A small masked spectrogram model, trained from scratch: encoder patch size [32, 4].
Rows from block 0 of the decoder of a small masked spectrogram model, named by matrix and row number. Rows with one number belong to one neuron. Each number is 128 + 32 x the weight over its row's rms, rounded and kept within 0 to 255. All counts start at 0. Numbers have three digits each.
After each neuron's rows are labels from the 100 clips, of 14848, where the neuron reaches its highest value: "top examples" is what is common among them; "peak on" is the class under the peak. Only what is clearly more common there than usual is listed. The data: Morse code for random letters and digits, with fading, noise and interfering tones.
# fc1: MLP up (decoder.0.mlp.fc1.weight, 768x192), inputs 0-63
# fc2: MLP down (decoder.0.mlp.fc2.weight, 192x768, transposed), outputs 0-63

fc1.671:181136158136091157174133161109104142095143147107110132182126130150118135126171193152164117180100152144113138155161158158132157151172126168227119116119181115133144164117093125107176120111144061
fc2.671:146161111134168153086095067166155175224078112193102124156070200139124163154093107126069124137152111121088122060168157120114138138172108128081158151111142088102112161103113136117053150160121167
top examples: reverberation; interfering tone
peak on: gap

fc1.44:123103081074095150132069113152064136118151114128089159155104102140163073108136156113110138140102154116130178121128151171152154133164148134215160125102149138086157100122131096128118124115152115
fc2.44:161107112092135177177118142126088160117141103171118098104123131141169151131147162133136133179087192101135168130091147156207109138108133084136113145101126177131119128070129099126181129140104121
top examples: speed: fast; interfering tone; rumble; muffled (low-pass)
peak on: gap

fc1.419:132164174158160152148178129118068115092182141114117129128169120111138155172163145080099150111088156172149175134159103151149123089127089188158133102091088105094071062159156099131151102125130145
fc2.419:101161083088118125109128111114086145152060111144145098114176152129115127095136135155127098121098066162120088124109173143112156129157143117110192050181174123134195204176086147131088164094130152
top examples: pink noise; white noise; clipping
peak on: gap

fc1.112:161089119104118178162149174093118096126158133124147161105132123155175074171176139105131095168118142138145084111123120171120143100167101189165188077142125119140137162119131053135132120154084081
fc2.112:113172150108096075123122133152157147128138121044077050138127185163104145070129133129157134126143141133127184127091128123116088139051181054131116193086165110113100156120162130141118158160159120
top examples: mains hum; speed: fast; reverberation; thin (high-pass)
peak on: gap

fc1.218:169111113123109135114116170141092121161172126144178126116118156159093174136100137147104169145144104103140146139125087124134143119136126125100128075139111131131117147194185120079060160088126154
fc2.218:065126190153085183122115137187141086120102106179103119128143163126137156137142110166143109184120126190084189112100159128133135070098157125081181152091140196142111096070126074130154060144126094
top examples: speed: fast; mains hum
peak on: gap

fc1.95:137080163106064148115077149058128136140136163121087125127102150194129097147161180106132098138092115149133123107115103113161165131169170145120124107134159131109154143134174121137108122064124130
fc2.95:131113182133129141071135152135126091123130115157107108124124168146100144077184146078136112137091221147130123147114155134121055142142160107156113151112162138129133116154174074120078162159115143
top examples: interfering tone; quiet level; rumble; reverberation
peak on: gap

fc1.183:115148120171074141143127159206163170150089095173132140131126093178165142171126110153123126125217117123087125144145130140110100117128112149135192108162166121118137153098090069166172057139165109
fc2.183:129129177137103119125122170135122131115102119129128128156151128080218161197128158095118138186090144145184119116151099064151109121064152135135114136161134178131086080119160201116160094043080122
top examples: speed: slow
peak on: gap

fc1.385:124121141125100129178106146140069150100198094136141135168206127213151093118151206102148176135098120155149158102110106165192110135120111121153141103114120121109115061127154115148154086077140139
fc2.385:080123106099091033163077082111141162171107151142114101077096165122147109136137183134113147119114102087131100120111136130161230163187109141167179152114096080121159142160113073158099158179115142
top examples: speed: fast
peak on: gap

fc1.258:117185139160134170150139134185099070136149082129142114127106155093128189116079165141116151172101183155184146165116159093156130072093152089133180136134144141135137133076157153112168155157148124
fc2.258:136110155125059085169107148126112126127159109129043162081061104197109151076078152143093161166165131145144235168111104123186182082179175117161132107090088118083101104121093171128152102134160132
top examples: interfering tone
peak on: gap

fc1.362:128164120106193120173115135143103134134153180147122249161155143088130130158127199127178175190129141149113140131150158131197126158107148128194137120117120121125125112103062130093146143126143120
fc2.362:128107138109107126088072101103106107159126106144106078105106126117136111132139160124143134133116180158114093125147159208096109144166104158112079154109131192132060158086169133148130088126141152
top examples: pink noise; fading; interfering tone; reverberation
peak on: gap

fc1.232:107168152083109098047102128139125105133126167103142206189107147100116163155176196122071154136142110075214157147143136096183136064120152173146167084183144105127045170196165135137124128146113172
fc2.232:096123162111127080107115106104137095073128137089127114143130127151096144145192098176069141144190079153140166091137114161099107132101100146073137127153119093147206122164081079161133184041069088
top examples: clipping; muffled (low-pass)
peak on: gap

fc1.279:143098166074132185127154141053090142145133119136134133148125123155155128146156121067126093138111103152141160107139023131110138149101119126149125094161149155109163121226151141182146117092048143
fc2.279:097167102138087153161120116112172084109143101122110164170136091113184122130104093165149157112142103167145173124114184118138177109108146157062184151116113200099082148160112091155164154091121080
top examples: white noise; reverberation
peak on: gap

fc1.663:127130131073109149151150155109146130148156163152129225150159144140134163150089160090131120175150084110144148117134088121176109134134183143137228099118128090026138136085087096155085084106122081
fc2.663:138189069166185119137223146121179127119099086081162140100169100111128103153092106123068108090140139193175066162160157081127159154157153100090093107191146131112146085128081124116167097115171138
top examples: tone: high
peak on: gap

fc1.231:118153177150131153140135148176160134096094170165106160152099159108122121151141100138154134122156175134116141163106119111108143124084195201150089137040146070132107119136113113114114088131117178
fc2.231:161099087091143149142150099079102128159167101130136149157151124155173106110074173098165131170129066137095135098073112142148108116122147084066136099120130118090136089109166108128127173078096108
top examples: the character "e"
peak on: gap

fc1.600:112128115115160125200149121096112114112149135155155155163147129090146134133126153085170166182109107118119167134112146118174131162091154173181145127138141102114137126140080101131117137122117124
fc2.600:136094132162166159139089141150095084127139161090081145105146153093107168155136120184121183140149143097142126146116170130158120090115108098083171112069134108099167132154115147100142103145150111
top examples: mains hum; interfering tone; quiet level
peak on: gap

fc1.181:159103167144084123094132230094147199097097118150162130116140094169134142172146086083107148115232085158089118176162100102115137094115163156107129137138149118118147152168112132133105125148158134
fc2.181:138103165191123155117109172149092133134044098140089115121074138139172175126066089109041100125125142119195076145144113090079165114153205151150127139127150142158167176141080161147162089111155141
top examples: speed: medium; mains hum
peak on: gap

fc1.208:084135118077113120099092160106080084135114130086121139133127111127130055171192088162117139117123106099129188104131164124173177125103144156141136123159150134091159139188163100175160062154094114
fc2.208:108127193160110146091127120097133137110105136096139105133171133084119112148123128111153146134081149077078168163132130199097117076174155135073161159151142160055116124178155113242099135130099148
top examples: clipping; thin (high-pass); muffled (low-pass)
peak on: gap

fc1.299:123176108148152106100128100116120168138137159163127136135113090118111153114162097104120096136097129097141089120092138096131224170202158122118137157129115102101193148147097117131134109117144113
fc2.299:169123041129099153144151136167120141145121096119149124136180109111125054125105143189149124102169059146131217098118092132112147118076155096114092131109153129090126130116045160126136156140146129
top examples: the character "i"; pink noise; the character "e"
peak on: the character "i"; the character "e"

fc1.11:125111157108131157130134144193127152102118131148154101133155127102140123169175070100126135110217113150146109202185105127119103117126148190139125103136205085109158120189148154144151065121128204
fc2.11:076127099124080091123122139134107132159164101087126123144105112139210108099121141172179105095132137140171165090060199128141124074098129087096113116152151132147107103106141084123204124174130097
top examples: fading; pink noise
peak on: gap

fc1.338:138188100154091159131143163099120124122165160175116198119200148144140141143098137103108128230142128151118094189168131111180116180129152144181165094133114129136167116072096125157108010151106110
fc2.338:130102130130149119153080132131163113125151147138159156119187150148101098109122154189113187155166136134165061129136188134197190132107067161181155091096090093152091100090085131148152052087171126
top examples: white noise
peak on: gap

fc1.240:153123162134060114102111176133175152188127113137140200186128144205133171138053133101105150143207074059125124119166161096147138157156102125122158109136160071099177145103129151170067171133098105
fc2.240:124109156110139084149108159141139174173130082128135141136130110096160091076044135140131123129162172134195159144143147093140107137135171138164126104187143080079116101174119130125142151140100149
top examples: speed: medium; mains hum
peak on: gap

fc1.395:145147119097187193150136157097124109131095104125187139098191143143192069139115098093125152097108093143108145088101096041189146156143169152123129133156184121112173183133168146086122129116149091
fc2.395:131142122187154189076101147141146118151136083102101186164159110128125085119147117112153153062155100123150075136093157122142175154091117149125099177170165096065178112122144163124107133207146121
top examples: interfering tone; mains hum; tone: low; clipping
peak on: gap

fc1.587:136154102141126173191121126124141162050093134115101160126171135084098101128184090123185109131187150148142078188141171101099116126122142128159100144128159072139181189175106133097153133170132139
fc2.587:142139110115175167051158130109089127151114095148186104148164082099204092140055163112114145142103100110122151101115104109177093122160171114127134045139127153190072122060103117107149145097123150
top examples: the character "t"; the character "e"; first character: t; first character: e
peak on: the character "t"

fc1.97:145140081128109160170142189128139126105134144209110139119136145120178052072180091194134130126167105226099109136100162161137103077117154142124091091148180131131133117162068116143181123101126175
fc2.97:093153075113155110102129104153140099103172140081077135142097153084117121171132184112142145161111147108135126119132154105182138227118100142101109169157104082173090116156107128124142166139144078
top examples: muffled (low-pass); pink noise
peak on: gap

fc1.703:143100149118147114167211140072104091132138136119149153086149130112158127152076159080136156136073090085095127152114121087127144151129130147106193057179107104076093182148149103140116155139131087
fc2.703:130074099113139142057143132140124119133104142213162099114110152159094144122172111119139110127181164118102115165081108138118129137143176148150188156075136076144121115134112105140174095139142137
top examples: thin (high-pass)
peak on: gap

fc1.264:105132086119127111174121114121095086116170104161162198155189098094182078127146184062153158162085092122091130112125167139149093163104143095121215110139128112053141099135119107095140153137155123
fc2.264:090094119148151136174128087193103086155129151103109166173078095126113213213167166130118157141140139105090100085124102120160137133153098141087104154137157169058130138117112091134112098125100123
top examples: muffled (low-pass); rumble
peak on: gap

fc1.666:157105114062079098155142135074171097132145089149106134109150168094159078143078122073122102124194108134145104147104054102141135138190196112101122092139177114139147143126152123084064152073121143
fc2.666:161108141171146131071141126083180157162136063171145098124135159097159081147072105086153162135078161124104153182118135151132114086122125127119148118122168098089126053095138114088055117123126148
top examples: mains hum; interfering tone; reverberation
peak on: gap

fc1.289:107130158126156103112099120086137103086123152143115114125111157120152132155117170080104184094118096098072097122104140112183102159135180150132124141020131073109115114139156137106159152152137147
fc2.289:171067086086129082102147117073137155150116097154165173110101111135141128085081150135161083116132095157073126140188131146135162126182144118143092116148162152073189074151090123144131124134090066
top examples: interfering tone; speed: fast; mains hum
peak on: gap

fc1.228:139110114145121094096123118148114161126079066104116109146070155114136210117126129121100141115074148033122136072159149137076115130091083078137124145121116150137119114135146169122122161158129086
fc2.228:141152149091150134106153148081118102072096139125159099137167134130171121097111123083177148128158155156130119155135125144156087081146237121137136087105117201220078112134119095123194118132133156
top examples: reverberation; mains hum
peak on: gap

fc1.718:131154091089138112106140137152101126116144097150115148091133123113109118139108122099141149184120139103098116109182116094155138136120126195201145097154179118120169145129083102179144142149106121
fc2.718:147148155157152130052145190126162115060151127180128086079157189149066114157114133151144118120159162142118103116166098131102113112143082140100126088124164115014172130143128139156122154121132148
top examples: white noise; reverberation; clipping
peak on: gap

fc1.596:180096106120147140148145126085157139100145160138133106123172133158121165144073150085148108141158086145112114140095058142133101140187141109124104143103123114138096115086096167034095161100164110
fc2.596:190161177139115154147122168126103134075161122177127131116162111130107128125111136095153137145104125144116097127078142146088044115202146116102153104062121000118140118066131112060130147123183145
top examples: mains hum; clipping; reverberation
peak on: gap

fc1.142:105144086151091113096131132130178132094104152179138173099108138136173163135159085059106113112179134187117125103147139087133136104157152113118122118135112119113153132156097144128078103132081201
fc2.142:154175108126177136108135127131047138115159157095092115131100136092086120128087161146142103139138149118112101167124100157155136144100215157100114154127131176145151094148163176127146089108179113
top examples: speed: fast; pink noise
peak on: gap

fc1.251:179111130098147155129142183101033135159186121123161158136151134164150155116093146094105122185143055133157167120159109134148145101147133118140137018131133133091121152146150134111091138102134089
fc2.251:098196100124117151120137102115170074096115124130090161108099131107150189115205116110136098179129161191059152141057171153140108138113132136103140105156125105137068123108144085094119096135122129
top examples: speed: fast; clipping
peak on: gap

fc1.603:099078127126074141117105179105157138156140119144086150082145100211136146097119152112091136131139081156056193144170161135154127106133135129089137098166110147075133114101147091137134109094145108
fc2.603:126162214162159132114158136124134138087062118158154088120139146101162130115156098100131107137085138128158127138160137141115068111120148132151162100082135191086122117119130105123144124148120160
top examples: rumble; tone: high; speed: slow
peak on: gap

fc1.5:130193088090082105093161146090092122099135083162086164103156133139141143145107122088093117168123143117094063123185097091171141149158125150213139075159155110116154153112110141180176142143131108
fc2.5:127159080171110118126116123121139144127163133169107141086158144165094108150085127167120118065099154100154127162125124126152159142112072140112117090110125074047139127140122117149163145179132147
top examples: white noise; reverberation; clipping
peak on: gap

fc1.455:089146095044089124086128124152124122114111172114128176154144174116160127136105170143100134103115121074158178169164155113166179095166160162154154086141170133136077152147155122179157053136102144
fc2.455:151143201112124125171067108079125147073086101104183066087191174133115102081144122125074140172202050146144078154103131170132110085129094111125198154102091133152134125087127052160201143101149138
top examples: clipping; interfering tone; muffled (low-pass)
peak on: gap

fc1.694:148147119092111112128194201148068152154131093178141133119161131166138178112124153145123142109110101131124129108122142161123133109079128133098176077114154107083130180141144119132188134096142115
fc2.694:166072117132152212109120158093093121179143092170190124095126095191083092112081091082112108112115096168081150109141131146083093092115101172127143110092146123108102141116062109161151103130155118
top examples: rumble
peak on: gap

fc1.461:129140149126179161180151129145116118126131148169151177105105133134143118120136156107188174194151123111112145189133150156152120162115135178172156131112102087098141134099097076097134178141162066
fc2.461:090061125123160167133154136175106125130140175110116174144177121090118148200180121141147188117102104092087108092159153144110143133129066100098183132139133187061203136152123160117127180130101081
top examples: mains hum; interfering tone; tone: low; reverberation
peak on: gap

fc1.505:124114157134076147069143151103150107163118161189083134108111131204178151129127187135104086136094153197111087089126139115179166118129140133107122078151129125091107142115165096135129155083129114
fc2.505:118124183125130091068115083103108102057106135136088108096088165114124211146157138112096117145012182147158073115122134105127074157150149119121139148189140139124163141139163132108102150097142146
top examples: tone: high; speed: fast; rumble; quiet level
peak on: gap

fc1.241:210139107094144132084099118089140123118162120159155162163188125140152133143133177110119138145127105119135118137137080058165137070135160145183090104156145097115083157112141122061129158082158163
fc2.241:134102222144147137117142149162103140098133142099150053103110109145081120139139069118129113092101073121127128120173163151097163130107083117117121141106111069091172130153107116106190139158139080
top examples: mains hum; clipping
peak on: gap

fc1.204:175092140149049107163087163132150155157157146115137169152188118172138119115116131141167137143132105093100088129097110148147122131102121133185115112111147130123191136078131113136130061086089092
fc2.204:130103087136114185113133095122109085128105126185164134138099124102181112158105139154124155110101090141116081127197085103136185116183117100083119119117135112101135107144118070139129154108166083
top examples: mains hum
peak on: gap

fc1.669:137226130181123075141141130127128112154128121117123127147146123174067188141113207182117205084089127088068202158115145153134184127088145161135095136108135125106134152108139061136148083109159121
fc2.669:122134156140158129119210154129154142065099120093162212101174126080164073200169140084155076155103171152181144138095129124103081134090103132125152103173132151131114067092113160117150072138139144
top examples: speed: slow
peak on: gap

fc1.84:113137126094141126086113177071162045157099126123150126100098153075148069147139119125104117115115089084144164107101132107173157138095182208117158113177164134116162174193164138171142069152069129
fc2.84:089175194146134142113156126145073098114166117097150160140154123182100165125168074134087111188149098100122082111098164152098116072138192173095176162143116085153178166151122059181137164055079151
top examples: thin (high-pass); interfering tone; clipping
peak on: gap

fc1.585:125112149116120136116159181135131117105124119125173142116094162197155153189118145099092121103125082143117178101168090117109155115126156111124190050121176164117098172177118172112110091098145129
fc2.585:107159107184124168158131086146107194119054138142122118122138143093121124140185088127127106127126166108118072118098158171123152161124162159191101155060127164169135137130116122149133084175156114
top examples: clipping
peak on: gap